{"train_examples": 39062, "gain_aug_db": 6, "targets": ["speaker"], "widths": [96, 144, 208, 320], "residual_init": "none", "beta2": 0.99}
Rows from block 3, named by matrix and row number. Rows with one number belong to one channel. Each number is 128 + 24 x the weight over its row's rms, rounded and kept within 0 to 255. All counts start at 0. After the name is the row's rms in percent of the matrix's.
# convs1: first pointwise conv (model.blocks.3.convs.1.weight, 96x96x1), inputs 48-95
# convs3: second pointwise conv (model.blocks.3.convs.3.weight, 96x96x1, transposed), outputs 48-95
convs1.27 092 [104 128 128 128 128 128 128 163  71 102  79  86 128 128 128 128  87 128 128 128  65 128 128 166 128 128 128 128 154 128 152 128 128 177 144 128 128 128 128 128 210 128 205 128 128 128 128 128]
convs3.27 085 [128 128 150 128 128  79 128 128 128 128 128 128 128 128 128 128 128 128 128 128 128 128 128 128 128 128 128  53 128 128 128 128  97 128 128 128 171 128 128 128 128 169 103 162 177 128 184 152]
convs1.28 096 [128 171 128 128 163 128 128 128 128 159 128 165 128 171  86 128  72 168 128 128 128 128 128 128 128 128 128 128 128 234 128 128 144  92 128 128 128 128 128  89 128 128 128 128 128 158 128 176]
convs3.28 095 [128 128 128  92 128  82 128 128  62 178 101 128 128 128 178 128 128 128 128 128 128 128 128 128  86 167 128  76 128 128 128 128 128  99 173 128 128  69 128 128 128 109 128 172 128 176 128 128]
convs1.29 097 [ 63  96 128 128 128  86  84 128 128 128 128 128 128 173 128 128 128 128 128 128 179 115 128 128 128 128 128 128 128 128 128 128 182 128 128 128 128 128 128 128 128 128 128 128 128  85 128  74]
convs3.29 096 [128 128 128 128 168 128 128 170 128 128 128 128 128 128 128 128  97 158 128 128 128 128 128 128 128  72 167 128 128  99 128  78  70 186 128  82 128 128 128 182  95 128 128 128 128 128 128 128]
convs1.30 096 [ 88 128 128 128 128 128 128 128 128 113 128  17 128  84  89 112 128 189 128  87 128 128 128 128 128 128 128 128 128 128 112 128 128 128  79 128 128 128 128 128 128 128 165 128 105 128 166 128]
convs3.30 087 [128 128 128 128 128 128 128 128 128 128 128 128 128  74 128 128 128 128 128  84 128 128 128 128 128 114 128 128 128 170 128  98  82 128 167 128 128 128 128  92 128 128 165 128 128 128 128 128]
convs1.31 101 [128 128 128 128 128 128 128 128 128 128 128 128 128  41 128 128 128 128 128 128 128 128 128 161 185 128 128 167 128  97 158  88 160 128 128 128 165 128 128 128 231 199 172 128 110 128 128 128]
convs3.31 091 [128 128 128 128  93  84 128 128 128 128 103 128 128 128 128 128 128 128  89 148 128 128 128  96 185  49 100 128 128 128 128 128 128 128 128 128 128 128  73 128 128 128 128 128 128 128 128 128]
convs1.32 116 [101 102 145 128 128 128 128 128 128 128  94 128 128 167  97 128 128 148 128 128 128 106 109 128 150 128 152 128 187 128 128 128 128  93 100 128 128 128 128  78 146 164 112 128  90  56 128 128]
convs3.32 117 [128 161 128  99 165 128 128 162 128 128 165 128 172 128 128 128  94 128 128 128 128 128 128 128 128 128 128  56  72 128 171 128  91 128 156 166 128 105 128 206 128 128 108  99 128 128 128 172]
convs1.33 092 [128 191 128 128 128  88 128 128 128 117  85 181 172 128 170 128 128  84 163 179 102  97 128 152 128 128 128 128 128 150 128 128 128 128 128 178  81 128 128 128 128  67 128  84 128 128 128 128]
convs3.33 102 [128 128 128 128 128 128 128 128 128 128 128 164 168 157 156 128 128 128 108 128 170 128 153 144  81 128 128 163 128 128  87 128 128 128 164 178 184 128 157 128  94 145 149 164 172  96 128  91]
convs1.34 105 [128 128 128 128 128 161 128 117 128 128 173 128 128 128  42 128 128 128 128 104  53 128 128 155 150 128 101 128 162 128 106 105 128 128 109 128 128 128 128 128  76 179 128 128 204 128 128 128]
convs3.34 081 [128 128 128 128 128 128 167 128 128 128 128 128 154 168 128 128 128 128 128 128 128 128 128 128 160 161 128 128 128 128 171  97 176 162 166 164  79 128 128 128 128 158 128 128 128 128 181 128]
convs1.35 106 [128 128 128 128  73 128 100 188 128 128 128 128 128 128 128  77 156 128  88 128 128 128 128 128 188 158 152 193 128 128 128 128 128 128  99 128 128 128  93 128 117  94 113 128 166 103 128 128]
convs3.35 096 [128 128 128 108 128  79 128 128 128 128 128 181 128 128 128 128 128 101 119 158 128  89 128 128 186  96 128 128 128 128  85 105 128  84 128 175 128 128 128 128  87  85 128 149 128 128 128 128]
convs1.36 097 [128 128 128 128 128 145 128 128 128 128 102 182 128 193  91 128 128 128 128 128 164 112 128 164 165 128  59 128 128 128 165 128 128 128 128 145 162 128 128 128 128 128 128  78 128 128 128 128]
convs3.36 120 [128 128 128 147 128 128 128 128 128 203 195 128 128 128 128 128 128 128 128 128 128 109 128 128 128 128 162 128 128 199  73 195 128 128 128 128 128 128 128 128 128 169 142 128 128 100 192 128]
convs1.37 090 [154 128 128 102 128 128  82 128 128 128 151 128 128 168 128 128 128 128 128 128 128 172 128 128 128 155 128 128 128 128 128  71 128 213 176 128  53 139 128 128 128 128  72 128 128 128 101 128]
convs3.37 108 [ 75 128 128 128 128 128 155 128 128 128 128 201 169 180 128  90  87 128 128 128 128 128 128 168 128 146 128 167  94 178 128 128 180 128 128  88 128 173 128 128  89 128 128 128  73 128 128 128]
convs1.38 088 [172 128 128 128 128 128 128 128 128 128 128 128 128 128 170 128 128 128 128 128 128 128 128 145 128 113 128  74 128 128 128 128 160 128 128 128 196  85 128 128 146 128 128 128 128 128 128 172]
convs3.38 114 [128 128 128 183  85 128 161 128 128 128 100 168 169 128 128 101 128 128 185 128 128 128 128 181 128 128 128 152 128 153 128 128 128 128 151 128  74 128 128 157 188 128 128 128  89 128 128 128]
convs1.39 097 [128 128 152 128 128 128 128 128 128 128 128 128 128 108 128  68 128 128 128 128 110 128 180 128 128 128 128 128 128 128 178 128 128 210 128  70 128 128  80 128 128 128 128 128  75 128 128 205]
convs3.39 103 [128 128 128 128 128 128 128 128 128 128 170 128 128 128 128 128 128 128 128 128 128 128  82 128  93 128  85  79 136 177  96 128 128 128 128 128 128 128 198 128 128 128 204 128 128 154 128 190]
convs1.40 090 [153  91 128 128 128 128 128 128 137 128 128 128 128  80  85 128 128 128 128 128 128 184 128 102 128  78 101 185 128 128 128 128 128 128 194  90 128 128 169 128 166 128 128  73  73 202 128 128]
convs3.40 078 [128 128 128  80 128 128  93 128  81 128 128 128 128 128 128 104 128 128 128  77 128 128 128 128 128 128 128 108 128 128 128 128 128 128  83 128 128 128  82 128 128 128 128 128 128 128 128  83]
convs1.41 103 [128 128 128  96 128 168 128 128 128 128 128 169 128 128 128 128 128 184 128 128 128 173  56 128 128 128 128 106 128 128 128 168 128 128 112 209 128  72 128 128 128 128 103 128 128 128 128 128]
convs3.41 113 [ 89 128 128 128 128 158 149 128 186 128 128 128 128 166 128 128 169 128 128  62 128 191 128 128 153 128 128 128 128 164 128 128 128 128 128 188 128 158 128 128 128 100 107 128  83 128 124 128]
convs1.42 102 [128 165 128 128 104 193 128 172 159 166 128 156 128 128 128 128 128 128 128 154 128 153  84  96 128 175 128 128 128 169 128 128 166 128 128 128 128 128 128 128  96 214 148 128  92 108 128 128]
convs3.42 093 [128 196 128 128 128 128 192 128  95 128 128 128 109 128  84 128 128  90 128 128 128 128 128 128 128 128 128 128 128 195 128 163 128 128 171 128 128 128 166 128 179 128 128 166 128 150 128 128]
convs1.43 109 [167 128 128 149 128 128 128 128 128 154  89  89 128 152  83 128 128  96 128 128 128 128 128 207 155 128 128 147 128 128 128 128 128  94 105 101 128 128 128 140 146 128  82 128 154 154  92 128]
convs3.43 112 [150 128  95  68 128 128 150  94 128 178 157 128 184 202 196 128 128 128  91 106 128 128 128 128 116 128 128 128 117 173 128 128 128 108 128 128 128 128  95 128 128 128 128  98 128 128 128 128]
convs1.44 099 [187 128 128 128  74 128 128 128 128 128 147 128  76 157 128 128  92 128 128 128 128 128 128 128 128  96 128 163 128  94 128 100  90  92 128 128 164 107 128 128 128  86  49 128 128 111 223 128]
convs3.44 101 [187 128 128 128 151 128 167 128 128 146 128 128 128 128  72 103 128 157 128 128 128  93 128 128 183 128 128 128 128 128  97  80 128 128 172 128 128 128 128 128 128 128 190 128 128 128 128 128]
convs1.45 098 [128 196 128 100 128 128 128 128  98  88 154 152 128 128 128  66 128 128 161 128 152 128 161 128 169 128 128 128 128 128 128 128 128 128 128 162  89 128 128  97  96 128 128 128 128 128 128 105]
convs3.45 102 [128 128 128 128 175 128 128 176 128 128 128 128 128 128 128 128 101 128 128 128 128 104 100  80 128 128 128 128 161 128 128 128 100 128 128 128 128 128 128 128 128 128 128 128 128 128  87 195]
convs1.46 095 [128 153 138  77 128  94 128 128  79 128  84 128 128 128 163 128  92 128 128 128 206 128 128 128 128 128 128 193 128 128 128 128 128 128 188 128 128 128 128 128  72 128  72 128 128 128 128 128]
convs3.46 089 [128 128 128 128 170 128  88  70 150 128 128 128 128  88 128  71 128 128 128 128  97 103 128 128 128 128 128 128 128 128 128  91 128 128 128  85 128 128 128  50 128 128 128 159 128 128 128 128]
convs1.47 093 [128 162 128 128 128 148 169 128 128 128 128 166 179 128 128 128 128 128 128 128 128 128 128 128  99 128  67 128 128 128 104 128 128 128 128  78 128 128 128  91 128 128 128 128  86  54 128 128]
convs3.47 075 [128  81 128 128 128 105 107 128 128 128  89 200 128 128 128 128 128 128  79 128 128 128 128 128 128  83 128 128 128 128 128 128 128 128 128 128 128 128 128 128 128 128  70 128 128 128 128  99]
convs1.48 090 [ 58 128 148 128 128 128 128 128 207 128 128  88 128 128 128 128 128 207 128 107 111  19 128 176 168 128 128 128 128 128 102  92 128 128 128 111 128 128 128  96 128 128 128 128 128 128 128 128]
convs3.48 114 [128 128 128 102 172 128 128 128 128 169 137 128 128 128 128 128 128 128  47 170 128  77 106 155 128  77 161 128  60 128 154 128 148 128 153  66 169 128 128 128 128 128 128 128 128 153 140 128]
convs1.49 112 [ 93 128 128 128 128 128 128 128 128 173 128 128  87 128 128 128 128 128 128 128 128 128  65  46 128 173 128 128 128 128 128 128 128 145 128 128 148 185 128  89 128 150 177 128 113 157 128 128]
convs3.49 099 [ 76 110 128  87 128 100 128 128  88 128 128 128 101 128 143  92 128 128 128 128 128 128 128 128 106 128 128 128 128 128 128 128 128 128 128 128 128 141 128 128 128  55 128 128  73 128 128 128]
convs1.50 093 [ 67  62 128 128 163 128 128 128 128 128 128 128 128  63 128  95 105  45 128 168 128  69 128  94 128 128 159 164 128  91 154 128 128 128 128 128 156 128 128 128 128 128 128 128 128  84 128 128]
convs3.50 104 [128 168 168 128 128 128 128 163 128 128  95 128 152 158 128 108 128 128 128 167 157 152 128 174 100 173 145 128 167 128  86 101 128  95 128 162 156  48  89 128 128 128 128 128 128 128 128 128]
convs1.51 104 [ 87 128  92 128 128 128 128 128 128 128 128 128 128  69  59 128 128 143 128 128 128 163  85 128 128 128 128  80 165 102 128 128 128 128 128 128 128  43  81  73 128 128 128 128  98 128 128 180]
convs3.51 097 [ 69  98 128  95 128 128 128 128 128 128 100 200 128 128 128 128  90 183 128 128 128 128 143 128 128  67 128 128 128 128 128 128 128 128 128  69 128 128 128 128 128 128 171 128 128 128 128 100]
convs1.52 102 [128 128 128 158 128 128  57 128 128 168 181 128 128 128 128 128 128 128 107 155  90  71 128 128 141  81 128 128 128 128 128 150 128 128 128 128 183 128 193 128  93 128 170 128 128  72 112 128]
convs3.52 107 [128 128 128 128 172 128 128 128 177 128 128 128 128 128 128 169 111 128 128 128 163 128  85 128 128 128 128 128  58 128  84 128 128  80 128 151 128 128 128 128 128 128  88 128 160  81 128 128]
convs1.53 094 [178 128 128 173 128 128  92 128 128 128 128 191 199 128 128 186 108 128 128 128 128  92  95 128 107 128 128 128 128 128 128  96  91 128 128 128 184 128 128 128 128 128 189 100 128  73 128 128]
convs3.53 103 [100  71 128  65 128 128  93 128 154  68 128 128 128  53 128 128 128 128 174 128 102 151 128 128 128 189 128 128 178 128 159 128  89 128 128 128  93 128 128 128  78 128 128 128  86 128 128 128]
convs1.54 100 [128 128 128  79  73 128 128 128 128  54  66 128 125 128 128 128 184 128 128 128 128 128 185 128 128 128  85 128  63 128 128 128 128 128 128 128  71 128 101 128  53  95 128 128 128 128 128 128]
convs3.54 088 [128 128 159 167 156 128 128 128 128 128 128 128  91 128 128 128 170 128 170 128 128 169 128 128 168 128 128 128 128 207 185 128 115 180 128 128 128  85 128 128 128 128 159 128 169 157  94 128]
convs1.55 090 [ 77 128 128 128  99 128 128 128 128 128 128 128 173 161 128 149 128 128 128 128 128 128 128 128 128  81 128 128 128  96 128 128  76 128 128 128 172 128 128  97 128 128 128 128 128 128 128 128]
convs3.55 101 [128 128 128 184 187 128 128 128 128 128  68 170 128 128  88 128 128 128 194 128 128 128 128 128 128 128 128 138 128 152 128 128 128 171 156 128  97 128 128 161 128 128 128 128 128 128 128 128]
convs1.56 102 [128 128 128 128 128 128 128  91 128 128 128 101 128 128 128 128 183 128 128 128 128 128 128  95 128 128 128 180 128 128 128  78 199 157 128 128 128 128 165 128 128 170 128 128  94 150 128 128]
convs3.56 104 [128 156 160 103 128 128 180 158 128  94 166 128 128 109  90 128 128 172 128 168 128 173 128  63 128 128 128 108 128 128 169 128 158 128 128 128 128 128 128 176  81 148 128 163 128 128 128 128]
convs1.57 086 [ 56 128 168 128 178 101  69 128 128 180 182 164 160 128 128 128  96 128  87 128 128 184 128 128 170 128 128 128 128 173 128 128  74 128  92 128 128 128 128 176 128 128 128  71 128 128  83 128]
convs3.57 105 [ 83 128 128 128  80 128 128 128 128 166 128 128  62 171 128 128 128 128 128 128 128 128 128  93 128 128 128 128 128 128 128 128 151 128 128  27 128 159 128 128 128 128 128 128 128 128 170  81]
convs1.58 098 [128 154 108 128 128 128 128 128 128 128 128 128 128 128 177 128  90 128 128  88  96  87 128 128 128 128 150 128 128 128 109 128 128 128 128 128  98 128 128 128 128 188 191  86 128 128 128 128]
convs3.58 104 [128 128 128 174  79 128 128 128 128 128 128 128 128 128 182 128 128 128 128 101 128 128 128 169 128 128 128 128 128 128 103 128 128  92 189 128 195 128 188 128 128 169 149 128 128 150 166 128]
convs1.59 103 [128 128 128 108 128 128 128 128 128 128  99 128 128 128 102  79 150 128  98  73 128 128 128 177 169  53 128  77 128 128 128 128  80 128 128 159 173 128 128 101 128 128  93 128 128 128 128 128]
convs3.59 100 [ 62  91 205 128 128 128 176 128 128  97 128 128 128 187 128 128 128 128 158 128 107  86 128 128 128 128 128 128 128 128 128 128 128 128 128 128 107  96 128 128 128 128 128 128 128 128 128 128]
convs1.60 096 [128  91 128 128 128 128 128 109 128  70 128 128 128 128 162 128 153 153 128 100 128 128 128 169 128 128 128 128 128 104 208 128 128 158 128 128 175 128  88 128 128 128 128 206 128 183 128 128]
convs3.60 098 [ 89 128  85 128 106 128 128 128 128  87 128  99 102 128 161 102  63 154 169 128 128 128 128 128  78 148 128 128  69 128  74 128 128  61 128 144 128 128 128 128 128 163 128  92 128  81 157 128]
convs1.61 085 [128 189 128 128 128  88 103 128 128  87 128 128 128 128 128 128 185 128 158 128 128 205 128 128 128 128 128 128 128 128 128 128  59 173 128 128 128 128 128 191 128 128  77 128 128  94 128 128]
convs3.61 106 [128 128 128 153 128  82 128 128 128 168 128 128 170 128 128 128 128  96 156 128 128 128 128 128  75 128 107 170 167 150 128 169  90 128 128  86  72  90 128 128 128 128 128 128 128  78 128 128]
convs1.62 106 [ 70 128 128 128 128 128 128 128 128 128 128 128 128 128  79 128 128 128 108  71 128 167 128  69 128 214 128 128 128 128 128 165 128 128 128 169 128 113 128 128 128 128 128 128 128  96 128 167]
convs3.62 111 [128 154 170 185 128 128  97 128  71 128  84 104 128 157 128  67 181 128 128  78 128  68 167 128 128 128 128 156 107 128 106 128 128 128 128 128 128 128 174 128 128 128 128 128 128 128 128 128]
convs1.63 105 [128 128 128 128 128 128 128 128 187 128 128 128 158 128 148 128 167 128 128 177  98  96 128 128  82 172 128 128 128 173 128 128 109 128 105 128 128 128 128  88 128 128 128 128 128 128  92 128]
convs3.63 100 [175  77 128 156 128 128 128 128 161 128 169 128 128 128 128 128 128 128 128 128 128 128 128 128 190 128 211 128 128 154 128 166 128 183 128 128 128 128 128 128 128 207 128 164 154 128 128 128]
convs1.64 092 [ 91 163 128 128 203 106 128 128 128 128 128 128 162 128 128 128 128  79 128 128 128 128 128 128 128 128 186 128 128 172 128 128 128 128 128 128 128 128 128 114 128 128  87 128 128 128 128  90]
convs3.64 089 [128 148 128 169 192 128 128  73 128 128 128 128 128 128 128 128 128  84 128 192 128  93 128 128 156 128 128 128 128 128  72 128 128 153 128 128 128 128 128 128 128 128 155 128 141 128 165 170]
convs1.65 110 [128 128 128 128 128 128 189 171 128 166 128 104 128 159 128 128 165 128 128 128 128 128  97  80 128 123 128 201 128 128 128 128 128 118 128 128 128 128 128 128 128 128 128 169 161 128  83 128]
convs3.65 112 [ 90 128 128 128 128 128  91 122 128 176 128 128 128 128 186 128 128 128 128 128 128  78  92  68 128 128  97 111 128 128 128 102 128 119 128 128 128 128  78 128 128 128 128 162  77 128 128 128]
convs1.66 095 [128 128 128 128 128 128 164 111 160 128 128  69 128 173 128 128 128 156  92 128 128 128 128 128 128 172  93 128 128  70 128 128 128 128 190 128 150 128 128  96  92 143 128 128 128 128 139 151]
convs3.66 107 [128  65  80 166 128 128 128  91  97  85  99  90 128 128 154 161 169  74 128 128 128  93 128 128  94 128  91 128 128 128 128  71 128  76 128 128 128 128 115 128 128 128 107  96 179 128 128 155]
convs1.67 096 [128  58 128 128 128  94 128 128 128  95 128 156 128 128 128 128 128  84 128  84 128 128 157 160 128 128 128 128 128 128 100 128  97 128 163  81 128 128 128  94 128 128 128 198 128 154 128 106]
convs3.67 108 [128 128 128 128 161  78 128 187 128 128  60 108 128  83 128 128 128  82 128 128 128 178  24 142 128 152 128 128  98 128 128 128 128 128  84 128 128 155 128 128 128 128 128 150  91 128 154 128]
convs1.68 104 [128  92 128 128 162  92 164 128 128 128 150 128 128 128 128 183 106 128 128 128 169 128 128 128 128 128 165 128 128 128 128 186 128 170 128 178 128 128 100 128 173 128 128  84  68 128 128 162]
convs3.68 086 [128 128 178 128 165 178 202 128 128 107 175 128 128 128 128 128 178 128 128 128 128 128 162 128 128 128 128 128 128 163 128 128 128 181 128 154 128 128  99 147  87 128 128 128 128 128 155 128]
convs1.69 100 [128  88 182  98 128  81 128 107 128  93 128 128 128 184 128 113 128 148  90 177 128 128  66 128 164 168 128 128 147 128 166 128 128 128 128 128 157 128 128 128  88 128 128 128 128 179 128 128]
convs3.69 105 [128 128 128 128 153 128  91 128  86 128 128  90 128 128 128 128 128 167 128 102 128 104 128 128 128 128 128 128 128 128 128 128  99  96 128 128 128 128 128 128 169 128 128 172 128  63 189 128]
convs1.70 104 [128 128 128 128 128 128 128 128 128  64 182 157 128 128  68 163 128 105 206 176 153 128 162 128 128  95 128 128 154 148 128  75 128 113 161 128 109 128 128 128 128 128 164 106 177 128 128 128]
convs3.70 087 [128 128 170 128  83 128 128 128 177 128 128 168 128 128 106  88 167 128 171 163 128 128 164 128 128 170 189 128 128 176 128 128 128 128 128 128 156 128 165 174 128 128 128 128 128 128 128 128]
convs1.71 103 [147 162  77 128 113 128 108 128 128 128 128 128 128  74 128 157 128 128 128 128 128 128  67 177  95  76 128  88 168 104 128 128 128 164 101 128  52  80 128 128 128 128 128 128 128 128  85 128]
convs3.71 107 [175 128 140 128 109 128 128 128  94 128 128 167 128 187 128  72 128 128 100 146 128 128 128 128 128 128 153 128 109 128 155 128 128 128 128 128 128 101 128 128 128 128 128 128 128 128 128 128]
convs1.72 087 [128  74 128 113 128 128 128 128 128 128 128  84 128  52 128 128 187 128 107 128 128 151 102 128  96 128 153 149 128 128 128 172 128 151 128 128  46  89 128 128 153  95 106 128  89  91 128 128]
convs3.72 092 [ 81 128 128 177 165 128 128  91 128 128 128 128  78 128 128 128 181 128 103 128 151 151 128 160 128 128 167 128 128 128 180 104  72 128 220 181 128 128 128 128 128 180 128 128 128 128 152 128]
convs1.73 100 [162 128 128 128  99 128 128 128 128 149 128 128 128 128 128 128  86 128 157 128 128 137 128 128 153 128 128 128 184 128 171 128 172 193 128 184 174 128  42 190 128 181 128 128 128 128 168 128]
convs3.73 101 [128  85 128 128 128 128  70  73 128 128 128 128 173 128 128 128 128 128 128 128 128 128 128 128 128 128 101 128 128 128 160  98 128 128 128 128 128 128 128 128 169 128 128 185 128 128 128 128]
convs1.74 110 [128 128 128 128 128 128 128  66 128 128 155 128 179 128 128 128 128 176 128  87 128 128 163 106 128  89  98 163 128 128 194 128 128 128 128 128 128 128 168 128 105 128 163  62 161 128 128 128]
convs3.74 107 [128 128 128 157 128 128 128 128 128 181 128 128 128 139 122 109 128 128 128 128 174 148 128 128 128 190 183 128 128  88 128 102 149 128 128 128  86 128 128 106 128 162 128 128 101 128 170 128]
convs1.75 096 [128 128 128 176 163 128 128 145 128 128 169 128 175 112 128 128 103 169 128 128 113 128 128 128 128 128 169  99 128 128 128 128  48 128 128 150 159 128 128 128 128 128 128 128 128  71 128 128]
convs3.75 098 [128 128 128 128 128 128 128 128 128 101 128 128 128 128 143 146 128 128 181 128 128 128 177 186 128  54  71 128 128  46 128 128  95  90 128 128 157 128 128 128  91 128 128 128 128 128 128 128]
convs1.76 108 [166 128 128 128 153 176 128 128 128 128 128 128  80 128 128 128 128 128 128 128 128 128 128 117 128 128 128 128 128 188 128 182 158 128  96  75  82 128 128 106 128 128  75 111 128  75 128  90]
convs3.76 104 [128  89 128 128 128 128 145 128 128 128  92 128 128 128 128 128 146 128 128 128 128 128 128 167 128  76  88  81 128 128 128  90  83 146 128 175 128 128 128 128 192 128 128 128 128 128 128 128]
convs1.77 103 [110 128 128 138 128 128 128 141 128 196 128  69 128 128 128 128 128 128  72 128 128 128 128 128 128 128 128 128 128 128 128  48 128 110 128 128 128 128 175 128  96 128 171 128  84 168 128  75]
convs3.77 094 [128  65 128 128 128 128 128 128 128 143 128 128 128 177  95 128 128 128 128 192 128 128 128 128 128  76  93 128 163 128 128 128 128 128 109 128 128 128 128 157 128 105 128 107 128 128 175 101]
convs1.78 099 [128  72 128 128  61 128 128 128 128 128 128 128 173 128 128 128 128 128 128 128 128 128 128 128 128 128 103 128 128 128 128 128 128 166 128  44 159 128 128 128 128  77  99 128 128 128 128 128]
convs3.78 089 [128 128 101 128 128 217 128 128 128 128 128 176 128  93 128 101 128 128 128 128  73 128 128 165 128 128  74 128 128 128 128 128 105 128 128 128 128 128 128 128  99 128 128 128 128 104 128  61]
convs1.79 111 [128 128 162 128 128 128 105 128 128 128  73  80  79  88 128 177 128 128 153 128 128 169 128 167 128 170  66 128 128 101 128 128  70 128 128 128 128 128 128 128  85 132 128 128 128 105  22 128]
convs3.79 100 [128 128 128 128 128 128  70 128 165  94 174  71 128 128 128  82 128 188 128 128 128 197 128 128  57 128 128 128 128  84 128 128 128 128 128 128 128 128 128 128 136 128 158  25 128 128 128 167]
convs1.80 093 [154 128 128 128 128 128 128 163 128 128 128 128 128 171  95 128 128 128  95 128 128  73 128  69 128 128 128  99 128 128 128 128 184 128 128 128 128 128 128  43 128 128 128 128 128 128 128 128]
convs3.80 106 [128 191  88 128 128 128 128 128 128 151 128 128 143 128 128 128 154 128 103 177 128 128  91 128 128 128 128  71 152 128 128 128 101 128 128 128 179 172 128  73 128 128 128 128 128 128 128 128]
convs1.81 096 [128 128  86 128  83 117 128 128 172 128 128 128 128 128 128 128 128 128 128 128 128 128 128 193 128 128 128 153 128 128 128 128 128 152 196 128 128 182 128 128 128 128 155  92 128 128 128 128]
convs3.81 092 [128 128 166 128  91 128 128  96 128 128 128 128 128 128 162 128 128 177 160 170 128  96 202 128 128 128 128 173 128 128 128  74 161 128 166 128 128 128 128 189 128 128 128 167 128 128 128 128]
convs1.82 104 [128 108  53 128 105 128 128 128 128 128 128 128 128 110 128 128 128 128 128 128 149 128 104 128 128 163 128 128 148 128 187 178 128 177 128 128 154 171 128 128 128  93 128 128 128 128 128 128]
convs3.82 100 [128 171  82 128 128 111 128 128 150 128 128 128 142 110 128  84  73 161 191  89 128 128 128 128 128 128 145  69 128 128 128  83 103 128 128 128 128 128  81 128 128 101  96  92 128 128 128 104]
convs1.83 101 [128 128 128 175 128 128 128 128 128 128 128 128 128 128 128 128  90 100 153 128 128 105 128 128 128 128 178 167 128 128 201 128 158 185 149 128 128 128 128 128 128 128  68 128 128 128 128 128]
convs3.83 098 [ 90 128 128 128 170 128 102 128 189 128 173  88 128  94 174 128 128 128 128  96  90 128 128 128 206 128 128 128 128 128 128  96 128 128 128  99 128 128 128 128 170  42  51 128 128 128 128  93]
convs1.84 092 [ 91 128 128 128  65 128 128 128  79 128 128 128 128  93 128 128 128 128 128 171 128 128 128 128 148 128 128 128  90 128 128 128  40 128 128 128 166  71 128 128 128 176 110 128 128 128 128 128]
convs3.84 113 [136 128 128 128 128 128 128 128 148 128 128  98 128 128 128 104 128 145 128 128 168 113 128 176 128 128 194 128 128 191 128 128 166 128 128 128  99 128 128 128 128 128 128 128 128 128  75 128]
convs1.85 092 [128 128 128 128 128 128 128 100 128 128 128 156 128 128 128 128 128 128 128 128 128 178 128 128  88  48  78 128 169 128 128 128  95 128 168 128 183 128  75 102 128 181 128  58  89 128 128 128]
convs3.85 082 [128  46  97  80 128  46  97 128 128 128  37 128 128 128 128 128 128 128  94 128 128 128 128 128 128 102 128 128 128 128 128 128  53  88 128 128 128 128 128 128 128 128 128 128 128 128 128 128]
convs1.86 108 [128 128 128  77 128 128 128 102 187 172 202 128 193 128 183 128 128 187  73 187 128 128  77 128 149 128 128 128 128 161 109 128 128 128 128 128 128 128 168 128 128 128 128 167 152 128 128 118]
convs3.86 103 [128  75 128 128 128 128 128 128 128 147  48 128 128 128 128 128  88 128 128 128 128 128 128 128 128 128 128 110  51 128  92 128 128 128 128 128 128 128 128 114 128 128 128 128  71 128 128 167]
convs1.87 094 [167  95 176 128 107  79 170 128 128 128 128 128  65 169 128 128  86 128 128 128 128 128  83 128 128 128 128 128 128 128 128 128  78 128 128 128 128 128 128 128  73 128 128 128 128 128 128 128]
convs3.87 096 [188 128 128 128 151  94 128 128 128 225 171 128 128 128 128 128 128 142 128 128  92 128 128 128 128 128  83 128 128 128 128 128 171 107 128 128 189  87 128 128 128 128 128 128 128  80 128 128]
convs1.88 106 [128 128 128 170 128 128 178 128 128 128 128 159 128 140 128 128 128 128 128 167 128 157 159 128 128  77 128 108 128 128 128 128 128 198 128 128 169 128 128  62 178 128 193 128 128 128 128 128]
convs3.88 089 [128 128 128 128 128 128 148 128  83 128 128 128  66 128 128 128 180 128 180 128 128 128  66 128 128 128 128 128 128 128 128 128 128 128 128 128 128 176 128  77 128 128 195 128 128 160 128 177]
convs1.89 112 [ 89 109 133  95 149 180 128 128 128 128 216 101 128 128 144 128 128 128 128 100 128 144 163  99 128 128 128  94  65 128 128 110  69 108 128 173 128 100  73 128 128 128 128  87 128 128 128 196]
convs3.89 084 [128 128 184 128 128 128 128 128 128  99 128 128 128 128 128 128 128 128 128 128 128 128 128 175 128 128 128 128 128 110  50 128 128 128 128 128 128 200 128  84 128 128 128 128 128 128  87 128]
convs1.90 109 [128 128 128 128 128  71 168 128 159 128 128 161 128 128 165 128 128 100 128 128 128 128 128 128 109 128 128 128 128 128 128 128  58 128 128 128 128 128  78 166 203  84 128 173 153 128 128 128]
convs3.90 093 [128 128 128 100  83 128 128 128 128 128 105 128 128 128 128 128  74 128 128 128 128 179  63 128 128 153 161 128 128 128 128 128 128 128 128 161 128 128 128 128 128 128 128 128  67 128 128 128]
convs1.91 097 [128 128 128 173 128 128 128 128 128 128 128 191 199 154 128 128 144 157 187 128  93 128 128  71 162 128 185 128 128 128 128 175 150 105 128 128 171 128  97 128 128 110  97 157 128 128 128 101]
convs3.91 117 [192 128 128 128 113 128 138 149 128 128 128 128 203 128 103 128  84 128 128 160 128 155 128 128 183 128 159 162 128 128 128 128  99 128 128 128 128 128 128 141 101 128 128  92 128 128 128 169]
convs1.92 101 [128 128 128  78  96 128 171 128 128 128 206  58 128 128 163 143 128 128 128 128 128 164 128  99  86 128 128  85  69 128 128 128 128 128 128 128 128  72  90 128 128 128 128 128 128 128 128 128]
convs3.92 113 [128  90 119 166 161 117 128 128 170 128 148 169 128 128 128 128 128 128 128 128  88 128 128  96 128 128 128 128 128 128 128 128 128 128 189 128 128 128  90 128 128 183 166 145 144 128 128 128]
convs1.93 101 [128 128 128 128 128 128 128 214 128 175 128  83 128 158 128 128 128  59 153 128 128 128 109 128 106 128  89 182 128 128 128 128 128 128 128 128 128 128 128 128 128 128 128 128 128 128 155 106]
convs3.93 111 [110 128 128 128 128 128 154 157 128 128 179 164  95 183 128  55 128 128  58 128 106 172 157 185 128 128 128 128 174 128  99 128 177 128 186 128 128 128 128 128 128 128 128 128 128 147 128 128]
convs1.94 105 [128 101 106 128 128 102 128 128 128  97 128 102  63 128 128 128 154  85 128 128 128 128 168 128 128 128  99 187 128 128 196 128 128 128  86 128  68 128 119 128 128  68 128 128 128 128 103 128]
convs3.94 101 [176 151 128 128 128 128 128 128 128 128 128 128 128 128  97 128 159 103 128 128 128  86 128 128 199 128 128 128  60 128 128  80 166 128 128 128 128 128 128  94 128 128 128 128 163 178  79 128]